config = dict(
    train_examples=26041,
    time_shift_ms=100,
    vocab_size=41,
    norm='groupnorm',
    kernel_size=9,
    wave_strides=[10, 4, 4],
    widths=[128, 160, 192],
    shampoo_beta=0.95,
    merge_dims=False,
    adamw_lr_other_params=0.0024,
    epochs=49.6,
)
Rows from block 8 of a small CTC audio transcriber, named by matrix and row number. Rows with one number belong to one channel. Each number is 500 + 25 x the weight over its row's rms, rounded and kept within 0 to 999. All counts start at 0. Numbers have three digits each.
Before each channel's rows are labels from the 100 clips, of 14976, where the channel reaches its highest value: "strongest on" is what is common among them; "lies over" is the class under the peak. Only what is clearly more common there than usual is listed. The data: Morse code for random letters and digits, with fading, noise and interfering tones.
# convs0: first width-9 conv (model.blocks.8.convs.0.weight, 160x160x9, each kernel summed), inputs 0-159
# convs1: second width-9 conv (model.blocks.8.convs.1.weight, 160x160x9, transposed, each kernel summed), outputs 0-159

strongest on: reverberation; fading
lies over: gap
convs0.107:487473507481465506517514462476488507472512497459487508552506472488496507471506517534581506537505499498481514483477525515495476480496501479530516503472463500546498475505462483472464523479483509507501489507507531497530462478483485476511505504534502552521509479551483489511504525537575520485484517525521517512516506479487458453519515485427523500548527494489497506514482511568511488562560514471528502486481507485527504491493472518486486484483499487475511479481507466539531498520513510
convs1.107:499492547501515496482514506471563492466445491515510504487512524517507530503513484495509472505465527537532463472515506504525456454500529513486520484488575487457437471533533529507468492526539493480555514473523460457512475492533479489459483493527479513499449494483477495520502488484528497488498509508519515472531524483488523465555506482473470532496505450504510487476492523493485493478514505502479468479528507504475479488534517502512491524451502497438493510455508501500487517497469510

strongest on: speed: slow; the character "c"; first character: c
lies over: gap
convs0.18:475530483499488500479504474481516466499499470483489534491482491499488508487489502500480483480518502516528514501465491465452565466449483516479495471483482496513494451497512511500501494459484490499500481477511465489386513513518483500479566450525453508475468512532508462495500496514488489486478479503493523514521509509490484489498505527481483475516441487490492442518495494510426487515503466493488524538479477465491499460500486480498487487498466450484476479445496487509513516491460484
convs1.18:498504502504520511494511507502497498501498476498494480511495478509521547492469498535467479497495468492546485500489465493507520497507500511492494505514474511502522448514543514510504496503492485498494495466463498497495511500499512484485486495500512499501506509504516504508490483518489505491489501490517502483483499493526500469541497477501491484498498493498497509468455478463576496521568527337527488488423490450475557460435463500503513493504501493516516459469522497501505496505513486

strongest on: reverberation
lies over: gap
convs0.103:568483481486546507489535530472513510463526490515515498501504491488471505504511501468497504491506530515500478539514531580509493536571519542500514493504492563487499494538501505500486525479530505476501499491502527503563487502543490509528517491513422503497490515490507577490500511556477483514529566514518502456496512500508456506500512522530454505507525459513513466517516515495509500510526478467508488510484484469502519515515501509480489470499502502504493482492525510510508459455507473
convs1.103:481485507496474493495483487482453484509474473477479511507499488472479522479491502494490470493477508504553463485624499497495504453404486486479538512494511520490510480486533473520492498513521505502540481524528503488494500503492505513485487497449512492479500551525473509555498463490491524543503497508536511496539503539515512483552498477504502476509495508502496536489516534467501519518495503529501495417498502510489507497508486557496500495501507504461471491472501506497548516508502527

strongest on: reverberation; the character "v"
lies over: the character "v"
convs0.75:475484489540455521504513504495512453529460500528516530526479490513499528453493525505518501533483473478501495545500522454527522487431437485528483490474486467493511477537457496502494497500487520507487493519473528502532475540478506486515511507565501517531523507511469453511506453548519514445538513511445510488455518499519503504529511506487526494495519480471486472520495513486498505536512486509469519507498532516509497495475483555510528516527527537472506471506482482500527507448463477
convs1.75:500510495501562521489502521508538496474490476526484516489511506493506513484481505492482470475531448464487513533465498498495533516542481510508489485504518516549517519502503485487519545498486531483524523501502498499506503467549466486505541552614505514506473503437447479474494445461506482519503494491563486510512495502469502513507511513502494538506502484508473496510494445524505508527506514517497455484517513494552492506514518486484480499521470494521455480462515486483448477484495489

strongest on: reverberation
lies over: gap
convs0.49:475507497577468481508483488468467477551485491485483503504539507492499463525475502466483489490441479543538512533514552472488464476472504508534477502463479436521507532464598512496472479464510487492543487509503448502492510483482478505516511488503512496497503489472531461509516505503497490483498476487474485502528501486496498523517501491521483491491499497487429434478477496473480504462494480553507505509493491491497522503495465468480499484483516479484496475522485529477486508479475478
convs1.49:494496508514476495498509507487473519516529456527530483497499461523567456512494428550493506525483495563480525505497564519489509507548496496503507510487498492529526534475513517514477490489467509491490492504476494491489496498491498493507501531471451494501582545472543494521501534524519468509490487470542490462466503488526483516466511506536533477523485507491499490542499526501501510506523496525502512527528489485529517489474525447521507511434514517473519550462530527512511520501500523

strongest on: speed: slow; the character "l"; the character "s"
lies over: gap
convs0.81:463490504544526491486507494463511457553491523530514514507436518489474519470471524472509497464490482488502512534570533445535542473468506483508543505495528478519500496539507521524481534481479515502488496507495483497542459499519513538499510497513497512480494508510461467523512504483455474450470479521485548504497498521493501516528503480484532481517512521486468452504506508530527496516539481492427519520476493522525498474509516505473502509488485492450504461478523499477497455514511552
convs1.81:482466514484482518482511506486548497458466513514583512506526507526514457562510517481509505476509517505533508500454479526527450499510500544524507510490597455512441504539493520496497482531551485497513500495512473487506505496524535504496498478550474498507492527482486523468504474560520477492488495523474490515498502429492512465561522509507519497496497501502494485459505512510489520514480495514504484521501513507500498521509443498480493502515495503501522452489463514492519502494487536

strongest on: reverberation; the character "a"
lies over: gap
convs0.57:481474465570491485518490465480493493559490491485519515497531489510490461502491504481509491485537529483540502449485537493511535457486536483511509533446443466516506513485556499495472510471480507497487487508520423488467489472468481469513450516496511515491509483484507482511510500485488496481460501428490458479540514495520470484524498480488513477496557469488473488475482517519526468473479455511475500530527496501499512501510464451554501494483503506472507499493502480489489491491483485
convs1.57:492440529496469473489513470474538522464504498535566509527523454518530486505504445522462487468526494525498529520521593489540460477509548504494488515498563519470483525521529535517474427548526493488476512485493489491516534490527533502519489510488489530469536510477521516478513485539539445496499477492519473485487477467522486498482481502514517516516499507492529519505510510524481520505491484497509497490512506510513524496495506530491503486476516518511528518468482490488484531518520534

strongest on: speed: slow; the character "0"; the character "2"
lies over: gap
convs0.43:478543489471489490504510481465497514555510493472510498499534511486536511551458491509522495458475489496528501518463491500464512482495506502494484446455502412474497486492547510510454487407497489516517498479466480496491542458492483488528528490464545537510483469516491478511478486491457521480485493477526527484535494462504511452485489509489538479524491474476488521493487495536512505478478479502533504541486497529487505494509496488462485460479504506540490509501493464492483497546482490
convs1.43:487472525503543476508514516497487528495477452529495494505473510510437514498509530531521482490457555473477476441511486489548524452495534480489532518519502502525525494541500523510467491481538481478516432458507525556490499478480475459512519518547525508537520583526545522523522521495500500501494489483514522496491511504509534498515518510508512466501511513507495520486490519492531509505558517507500487531520510519537519499436492494528505513510485488506516455536472482510498494498486502

strongest on: speed: slow; reverberation; the character "q"
lies over: the character "q"
convs0.96:471539468489499513567493475501484465542539489487456523555459490456509538470475518499479488514471515467493509478517473467509534483474520494518499487547548497514513476537455532521543506509481513495475502497479524482456487466483526541495490496512480466503500553523473466493495463492553485465533464463506535509468508531508501535494510508507524504489505457488492519492533496485479513522514492468509504481482517518501492464462535524463486501486554503475519481499496494489511460526468491
convs1.96:499512467494550513518490501540565480546518495490480473496508492496508492480486510467495510495518505457477549521511500495501542544540498499522487507491481496521533514480491516485535506506607525513529511509522503497499505506493511506490499506522481504513495473539476510455493411521488506534512478519470515483491522397557508508450500518507523491502497539508512527496486532512497494499505501480489517518468490497531477501498507467498505491433511483497466506494523496484486496496499469

strongest on: speed: slow; the character "c"; reverberation; the character "g"
lies over: gap
convs0.25:467508488515499474472492454484475468573503478488480512502513480482507519524476494513467488457494488504525502503482534471485518470463501497479487484465477487497503497492594505490460475481503473496524490479483479499471501543488486472531524479498422511476509485496482477502501509474503494474538464473523511499551499495495514508488503526489472476500509464503489432505486495504473502512502525482475508616460503489505502433486465489496500495507495503500487473527481493509494482501493512
convs1.25:507513513496498499499505508493496489513488428499519489523511459482519552462512476534486511499493520509503467494495501513512554503520494490488528517495485506496537479508510541501495503521500490489477476498486502494487509510478514494476488502529522498465526573504545509524510508534512483513500500500531496489484498531517491411503504457508513480497510492504512493487467493465563502506555541365503504512453500481468520492490495523515516487502513503514532512435529501514485502520508500

strongest on: reverberation; the character "z"
lies over: the character "z"
convs0.151:489482454509448458525535472510481516495504489492471493475503450517478536494474481437460511492450556514475518471480524479496476476497478503515478496472492484490499506460457504511518496473488496506486491479464487486493456519466431509517494520495463526509521515518478502493494481463454504473538483508517521511490502507519501501512504481494505484506524508498554499485491489464505480558504481500409507464463512536482500500479502474472541521477525522469497490514480476443488474482519489
convs1.151:499529466473478513493479505512488512511492586479494490456493501503538501446518511454487494495555486507532496515523506487470543524511505523520456504498523466474535551497529536509568502504446532498485515497449540479498509498512486505496519490530481505511465512478529494497492526477544478498492492514526513521512504543520513462486484538493518527501499487494506518499499484504496560505505498521500529470494485509458501501527487524506507496456513515534509468400490493506536519509492484

strongest on: speed: slow; the character "h"; first character: h
lies over: gap
convs0.31:503466509497586500499474454471491496489493522560455500509505489487457509471530509446485475496538467472492508484515520503488478483479519496479467493482428452481498519483511495494514479485495467499513496476502476491501545459513448501472449473526533496517474506485501489499482523489466490510485497495510506520484506481490486531517501508477474524483510511477492508482470501515477529466504463500466483475480483492500518600455477517454499509522470493530493535487471449502487499504515504
convs1.31:473490488462480474486478436469518525464508518492475481473512548498421492530490554506494484464471530587535511469529516452502493511461477504492486496460471490508509503487517483493481504495500503506500521513537505479535487517529485522496498493497469470464511500521521489575502472491510521529477493471463495466507519542506492519481517484506505559491513508512475491489511529505478437486470480530493531476507517499490500502479489486513509516437508502531494523522548491508474497509492500

strongest on: reverberation; the character "n"
lies over: gap
convs0.9:508510515495440499486494473476509487533506480501530509505479484514503521488484498462478506494538524527492502494593526476446539524501510493444482489504515465493499491545534484519482511502489504514474503495497529490507511543563480569483518505517490513509499483502474494504490563513513513510560445516526528442536485500490458493505500495557541480486482458507492486478499495521523508505559484490514497509516515447521502493524492499540512504503503496538499508509517503505499488463461484
convs1.9:498491481485508508489480482464465461510521479469453518487516510446511513485498498499522449499510546511544472493521479496472509503431475498503479493485450488494480500501500463500497509485482533487564494537546496485464492505490492480488499502411512479469518567519475521559504528482506515523515499508514502484514519567496501477517501474516504478502500524473490510485490532463492509484463506505501488445523521539485510521514466508523468477513519501518444486459497499502518513494493456

strongest on: speed: fast; the character "e"; the character "t"
lies over: gap
convs0.111:517507479534455531499479497467552506438504473492498486459518488520510510483535527523550503503530475484492510498480498530528500506529510534473507495540481503515493521493461491509525508505505521460539504482503513495457559510540493512499498502524495506480516554495530523486479492509485483521483502537520496557477501523508541471522499465499543484527493541541533512485525497514509484504547510556504486432460488549506492514485537493476506492473535504456498471530530531495503518486547507
convs1.111:459470530480477509463491470454520509477447481518498483537540513437496526454498502496521484534514489496555540521529488468503480421492515533529514511480476505480505504482553516506507463500469519526478473489540497515498518511508503505462491509517503498461471516534468515530507491500515485494477506520500508496555497520517504488579489487495503512524530474503471515508497533466493531520497507474504514472488493501473472466512475507520476485462497467528463480448531482499526517480472529

strongest on: speed: slow; the character "0"
lies over: gap
convs0.56:468527485460428477479499488498490503514518508481508479503547528511491480497509497457502485544481485490535488458526501511468489481490506487490495507506473503482506497472500499478485484498487466479557496480533498504501528477537468534473476541485546511458477468480529482487479514568580500516536516506531482451504477479505491467506475486491471493496504479494523489489482475493477483482493475522503505437574528485498509451488468491503526470472477471540511478488477484520481516504537489
convs1.56:485482486462466479499482459482449478485459485470519507470474491527523518505464490485477486436542497403452511542538500489471470500424501503524464497506459487487474468511482488496499532498504531491468478492484514503499501502500482496507502524461510492514584503509479517516495503498482504538477491495490492500505499507499496513490506478511518490499471516488493521498492528460487504511473499579493477458538526515492475522526488509515520530521516519538478486512558523512518502505521494

strongest on: speed: fast; the character "i"; the character "s"; the character "e"
lies over: gap
convs0.100:534482450507496499435507513483574526492495471541537492522476478487534500461497507510494499512487495536478498527458495539507537497569453485429522485519452512498497469503500505491472511491484523468504510490518521514485482485527507504502463512493495519479478489518456577511497518521503512493480506497464507474497498514502516505494491532551569518505498496475452449518517508524512507479493485450505481501463507506513509486509495527546500478502488520508492539500510523469536482530519494
convs1.100:484475516501499491488490514476483487477469456501479499508495490472494512473504481503492485474477491502547468474600491504505508462394513494497527509471502527461493476508495479506485498525514491503538491533512496508507494491508514482504489487476542486465491557516467495542502479491473533491518511523568503493515516523507522487570501473520511485499503497509493519502508528472498522508504514516514492409506510509483506501530478552497507482505508513452469491465503524506559501509498488

strongest on: reverberation; the character "2"
lies over: the character "2"
convs0.39:482504514495473472512482462487467460509507537539479530518533522470485464458450475470500477463495481503520489469446475461499497498444486506457487486483471452498494509480483525516502496474477467500458501500481486501467508470463465459511456475506504452498480497476489445516503488483471493480506492490505490492476517508498450537525518509488524496473497503551454511477490505499509527479476490509495482487453490489508488560455480515562483544513478490495519505503484480521491559500499514
convs1.39:512524465490538462520489513544469465546477524480532491474457470480468511470500510570488535496470481560443482486473530476485525502513509468471501516528490489541535523502490523528485548489500495489505492519435520502494483521497513489513493511537477508515511483493531515496506478525533515484471508519483457515479468442516466463455487525508498504480483521507475480557517479498478508499509486535500500494496506484499480501482499442506511487419502514489492504522512509499464504501526468

strongest on: speed: fast; reverberation; the character "a"
lies over: gap
convs0.119:527490508519459482471524474487535432507487493435486509484484492488509489528479514522520497474508481470528485512529493480534516491510475539538484495516481579537486475500473491493487530515504500506496502503510497506498489501588489562525489514495504521480520505495548519498502511478452495511475510522524486462509503540501481459482504518526517489500511466480541501513527503551521490522521487509490496470480518516514506538488495474566459494473508531506501465475520510485530446445505511
convs1.119:521511491485492499491498472504452492497479426471495494490512492465494582479469546607505493523526477552512463532587494472492472468446498500494481486477486523476491475504485501489512530505503513490525515534519484493473483516497501497489513512442489525504501536530506482561494454503518509533487484497518479479496511543503495496546492486518513509502504508494544520491484564453523507503484512503496491468505508500499499527493485492510503507504510505488476469481510504497525510505501497

strongest on: reverberation; speed: fast
lies over: gap
convs0.133:525470450475565474494482506487499512489493512512474479517502522493482484475464469561432517529531469477478502509521484520518547466525501507500484504540538412504495494495491499495518506466472477451468466508494489489517471492531545485485461476477540526487502518464509525487507516468533493505499437468488494545480490511463497507489501506444483507482490496493479526488490495501464508520473481493513502480463454487494503498474510514468487509508477478485493519522487451528504512483496454
convs1.133:467459486458492507468474415472442485480493470473498499479552545494505499507508504533493500533498495530473467492552498507500494458430497498513480490498478480497510501470476453480491471481466516487516538502520493498485503507504489496521523530466498518501516566497467471523515518488477494562521508521450518485542502511517525526496501459492493505514507539512479504469469558482518469505528502503503488444490470518450501510492508491505494487465511500517451488497519514496480518509490525

strongest on: speed: slow; the character "0"; reverberation; first character: 0
lies over: the character "0"
convs0.34:453507508506456482493517455501506463523494514469459508552447513482511529451464526467472488514463493498478511503490520460495473492459515505471470489515554490521492494496486522512535486464475502500458501497481478499455493517495546536484522462516469498511471534493457462516502495531477508430438495495494490511469524540489511512499513489501514510484497498505467516497500510479482542511518498414524500508474478466506490494447496506496502535517494518509510479535466517513500541496490509
convs1.34:514525474495531521508479523509506438538483509494486477485474476490500506492515501534518514498479500549459495490448528484483586561559501485506511512535464499547541545480481532512502550493538503511533501535474508510499504516484481508479515528546499489507484500513520509472493458479505535517514505501432501496470498458549467482463512537524525487499487516498495455541508504502505486495505498517501501514501510500541483518498466468503485472458491474498492489533503491482444488486487483

strongest on: the character "n"; reverberation; the character "j"; the character "r"
lies over: the character "n"
convs0.52:492462478483489469471429489475489476461482451518513488402475523508502469504523479465474492489486472483494493485516457458478493478477498493512498491481493470505504491473496498507493491468472458474527492511486457497446481521479489524489474489517489495524475498468489471497503479456516494485497507543476466481522493477516490526492502487501464482485462503493483519472492495486465474537483531479449501510482437478473494460510447498474522501475474464476498473490495488490478493434482474
convs1.52:514491486481482505500505456538492556469496488488496522511419503560509497480491462483505469475494493492504464514551500496490496469470497510520510485536488501481517494492497497510502446484449523505476489502491505508491502497495496499532493472514519520512545475537512493550498510496492515539507518535526496459516509588496509501522503508502498493502475514501487516484484502502502526507495511494474518472509500520370479547525518516523515527523498509550482510486480492507556514505506520

strongest on: speed: fast; the character "q"; the character "z"
lies over: the character "q"
convs0.138:509460464513555501508481477468479452479480540509525531456476541498521520491500493540475496469456515477476484510481473458496484483459512488530496488477497528525496497536487512499500518481497481496519497479479502522473497507451477477491487508498546491518470495524470474507533513500496479506500492490483561496488482465505521541482481507479466488468491493472514554494481485484490510482529516532502507464510456484473507474518497570507491513539496475481496411517509484477488529574490478
convs1.138:522521491505508483504476487505493490486506507496498521481490580476487504498607507462562554507487522369501494488530496603491487506519503486487472511489521491515485509494478472509504540512516501493522510490502506517502474516504499491483488512469495490458492502523526515487494537476499481515476455488463501515482504525512483495492499500511515481487516516518509508489509535536484491485496475545488487515529483483496476483489481501493479484496488492477462472510471505484471497494485470

strongest on: speed: fast; the character "5"; the character "4"
lies over: the character "5"; the character "4"
convs0.60:464484505438507513460502447476541426477474514481449501493429485487480501494481496480506493480482496500478497477495482436509479489448455494504495496463481478478502495510492489515512496486521504530505500496511496528456501524487490534495514523505454475514470504473473453503510515512493496428500476508453487489469491544493499460500489483494506501493503501455524465517503497519500527466456480490470505483477545482514493516472483527449501549503470474477505465509475483482533513471506516
convs1.60:505512467495535515498485520495520432504498498503494468486483474490499513499476514580502493486513494554489493489445520446526519527570512491503504527533473519587515546496492527526498592485456535481537499515459485491515501499509495508506513513548502495539466485497526511456485489463488510485516499484455490482482490498500491515477498527491494524501498495479500471557517473484515490508507511519503506498498513517528478516504477436486483482475502480492479485499490482485479485508465491

strongest on: reverberation; the character "q"
lies over: the character "q"
convs0.14:477483496448480475452511449538493474494507513502528524450479508521512500468469516458507492438482439488484484497514488476503489485462473482547486484491441481525492494456458501493498507489457467492457523497481458499487490525501475494508501535503456489475453487559484467501526512450523478488451492481491510514503494467489484494460508499468455490498494470552495468503502492496487498470500478493490511507467480527470505502508487517549477483511492498458494491513494480491494496431514489
convs1.14:476493494491507494500491490495509499513500493496495483479507578504541562515600486478556498533558461351540509535550497613485494503518507507484497510496493499521478485502498491501511538496500525498520519487498501510495489501515482481508513501477521485489501511507495489507520527498491498495486486496493501512496504524502501489506509507509504482494514510509499488506517497476508493489526506437513480491496511499500525512497478487487487513494486485528483481506476481486480487503480468

strongest on: speed: fast; the character "n"
lies over: the character "n"
convs0.33:490479502532514488515549474459506497451471508533475506508490522488508521523486502593516500486457481481499513517532535516465546478509481494512513529489508532526492498469507501473496517481486519484511509496497442514510492482480540446496465513509477516455500503530484505500510464495551477449511537465493485480476525517497480521509514491531515542512473537495430491527512505506437516537532456519462504469496489461492485502495523474505505488484502475506501477518529484486501483529556501
convs1.33:512502502500461489485488488488453463495475468464550436466473517517520523499547514470524492528565520419519529543522488525477488507460477543533495477502466503451502466519502509487472488508522507496525557486455512490502506493478491505491513495509470510482446508528473498525489461543485493486498497480498536490497505528532486477524486494501479481484517486509529520532501495510493475492504504489502507473497496516474509482506493508503509492493483525435463573476501497503548495509489452

strongest on: speed: slow; reverberation; the character "x"
lies over: gap
convs0.61:483506487478488483560538441466500469493517480496483531519452478462503524491483503496495479475451497476472504488494531496524453486492492503505505521516531487474498500550490524496506467513496504470474503498491508448563470506431515453512490567488502531508539534499465485507496491489487525452544505518502502483484511535461505495488525490491502516527488491482497448498498505506570521563516478497485512508455537471511485480466498469463523497500519524496512502526485479510477485512515509
convs1.61:486501524464491505472501459453516486485514508498458474503494509461512537547469506515528482536497505533511477500485508492466527462450474482503502524537437489474530497464482509509483467489591507537523509486496501515479517494483505519479518476478498471521454490585474517520482512496487512476515488472448507503491515497539504528490502481526516504502515516520490506500492491462491504487523518471512512515484493498441500503533536442499501478556487491486504538532484510489545508507486537

strongest on: reverberation
lies over: gap
convs0.135:496503492484498468487517421527495512516493493492482490475452469483504490473486507477452514500464493511490483489480512506525482508537493521479494506512500503495504524512450481509515496450487483524472496487488521455578482530454523536455505510504478532470521554477457522479477544477497482481543499517482496496497498532501515478500518493462492486504468452495502504479508499488564491556510496493509510477421537467537501510477492495493488509516481492459519495485509471512519541510548477
convs1.135:518519486484496516498487473483574492517482411471438525484490478489513532488486481543485474479510495517512503509530547491464541542468473477493510496491455526487535502466482458505504537499505540508531515535524521476474480525469497488485507532443485478494503529519484514515506474508532528491519520552536508479524500524558506499485508480524522521509493524506506514501491514488521513504443518512496551469529530517526498506507476523491504496486498492500423489465510499491491497495492521

strongest on: speed: slow; the character "0"
lies over: gap
convs0.42:499476473551551468488425492485497479495468481499466471494511494487457505493464491480469491501450544522486510542521470488486465466470499477559474484501491467530520500462494494494482490438505465481455493501516507504443484477486513497530478519505509493529451479491480461490511492520484497492520460492458513465528469490514450530500476503471476494487506489485493490493470479478462484505525467497447491493489455521491506481485480494489499471486457497503479487516496435519488473504480502
convs1.42:418440544480523479473500397438474510487513489537499474469521507521508541511475511540508484495525483497494470530597491509492494483407493506518486494499509481512500527470497461468490480509511505462525526523534505499503500500519496503483513504476481517506501517478494462519523465494500511497505518509466524493512519519522519508538505482511492500493522518516494500498495518472515493494519512491498509413512503503469505509506470496500484497494506494505470459493495501476501490493485501

strongest on: speed: slow; reverberation; the character "4"; first character: 4
lies over: the character "4"
convs0.71:492538457504505483453508505500474488542516502510431525460494505443447505476501492526487454517520517524471499550527527471495473476480504521496489506500458548522508507527463520502502482508483487463459499494486532466553498507531554508481538524513486491505491538488476486502499493505496488481520487511515509517485504528507513533492511509531490489523491496531521467462493494480512515516489512458486510473450489510520505535439519515519519497493473508560513480556485533523511488564495528
convs1.71:482507490497479520495475483497567468503534550483460538496535551489466476528528504488541488511453557443509508466528498536500556525475469487537502528541502507548537507480517489479516477496581501537528505498538507511495516508488516532505491486539507489503475476525489505487512469466499509528529476528428517459492515464556508511471511501521522474496517520514505506486525516507493462493517493520495483491472480507514489481494505507484488484478493490511503490549523478500503507494481514

strongest on: speed: fast; the character "s"; the character "i"
lies over: the character "s"
convs0.123:539455535500490477462518475596493442509489515471522499463535510511547466535519500495501496487473488508511480475517500453472493527500532495478480489485480550481489549482497483477510505507489468473496490492461532476504464516504499511472487481487528508489503514487576464469499488529468493525437491513497463482489483489516483534503488525507508476493480472482488478487480489512478480520492477510556482468523503488479498562502520491492517496478500470451478446498519484488497486522502483
convs1.123:556516506480481477486488428481492450482490478496439537500490508499504520485495507506506501501498497511520450496541479498504487468477485507504447486489483462480504508474517468523536465513488495513507557528536504519502494525488515529499504511486486514503500450540502518552508484451494492612520496503438491479510489527518475531504506512483498507492512496507553507469499546520497514492512508505490535485517485509488503496483467523503485484513487501534470458488451507504485509514509558

strongest on: speed: slow; the character "0"
lies over: gap
convs0.41:513512504466517509482457507504476523481502479450507480556524507529451506513542514483531492488566556500507499488531484534506490485536579511539504489488493436510498466503494486471493492448477500505467483487530480513467523477481509516496478465484550515502465459534497533492495493539510494516475513474550450518519500505498480485502503509496498506475526510482473518520483505509480502454448522476493490490527470478495498481487478470503510493486489504480486561493489530502494537511446515
convs1.41:484457521492493453492484483486458490478496467479494508500464465476494494509471475509449489411499486497489481489553511494522463459411527494445548482486502499470442491505505471513429496506448481496525499505493500500495504508503521502522481527450518468488551486527469532495513505515494511509503505516515491489511507535512506494502520514496492515503509494504493529491530527482480503503500499555516517425508500519491518497517479527518521498482518517528493508487544525520537517500526519

strongest on: reverberation; the character "3"
lies over: gap
convs0.35:503488487520476509523514479431518469531492534523489533549534519492504522454497488570527479486526493473537485527459594480496487471487479516547511498516462486507501536486512502511491502490520512446494507499500468520508511449460548490516507545493468521508498504516508491518543499492481519463481496446490500516481515525496500527498516506521502512490519498489515540521491506524519512521493479453500509519486479546491505496486468478535481514499573539472512456525500504513501504501501513
convs1.35:535488491480508534487486467481481496484510523507540467497460487487525563474459484529485511501513444508463523499492553480482514531495503495504482481499508520536556474454557525500462476507469514512515543502527541515490510535502514526530498470489519505505486486548535477533492488502478489528511491504482464462484473496543483462443476490517530517481486494529457504537535509494486530517490501552499507526539490511469509471548501526524505508450499511474477519519477503510529511517495477

strongest on: reverberation; the character "c"; the character "f"
lies over: the character "c"; the character "f"
convs0.83:470496522487453502500518466490483468521500503486490521512524504486493561484496512517499475502458507484543523463476563486463470483473483499485513525487486486515501507446515494490464497506493488486460492505497541489467493500536500508553464518502448529503493476529472464509521487447556527464544519461450490473497524493507535564495506479509519504524561492506462542517495515515480502512496490572477529478502509512493508481499490491521535506509514552473503482502485487509497524478508495
convs1.83:493524497518540523510530517516481505516497465522523513505487465471574521493467450537474477537509443493496500528491528533465500487511529486493492546494519519537526507486561512516462463512510526496501501486465493502533492498542524513498504533530504503476567567493549502454505501556520458507519481498473480496504495479527516471505487513505509493498495514511470530471507496501498513488495500440476496530463491476515496475515541510489506499465509512485495525462532523502453521514522537

strongest on: speed: slow; the character "e"; reverberation
lies over: gap
convs0.4:490484496544458486540510517513502532568521476479491538484585510507487508484494489494485491477572526524532504498468572493481451479494527495515490499473461481542491530503522501489525523481509480488482491499507498464506481502508487499498510523486497488497482496497492480503498524537495496516553476476575500470496517544510480497490515505481485479512575491455523527498493508479508510486549518456533493542495486518497515511491499489525504516508531537518501493480486498506514520434498526
convs1.4:500518467485476495508486510527420505556544558472501498481460461474499507452507504560481519504537442503477514524514569508485537532519507478492468517545490475470530518490535528514521477512471528491512485490495508495489478532500488484510484528475475517521543527497528500531501527510543507491497497488515495480475492519541468467462495520530526488488477537515489501537524512508484550508496486532501534496507506509494493519508521467505507509427524517507525512466505525520510508513522504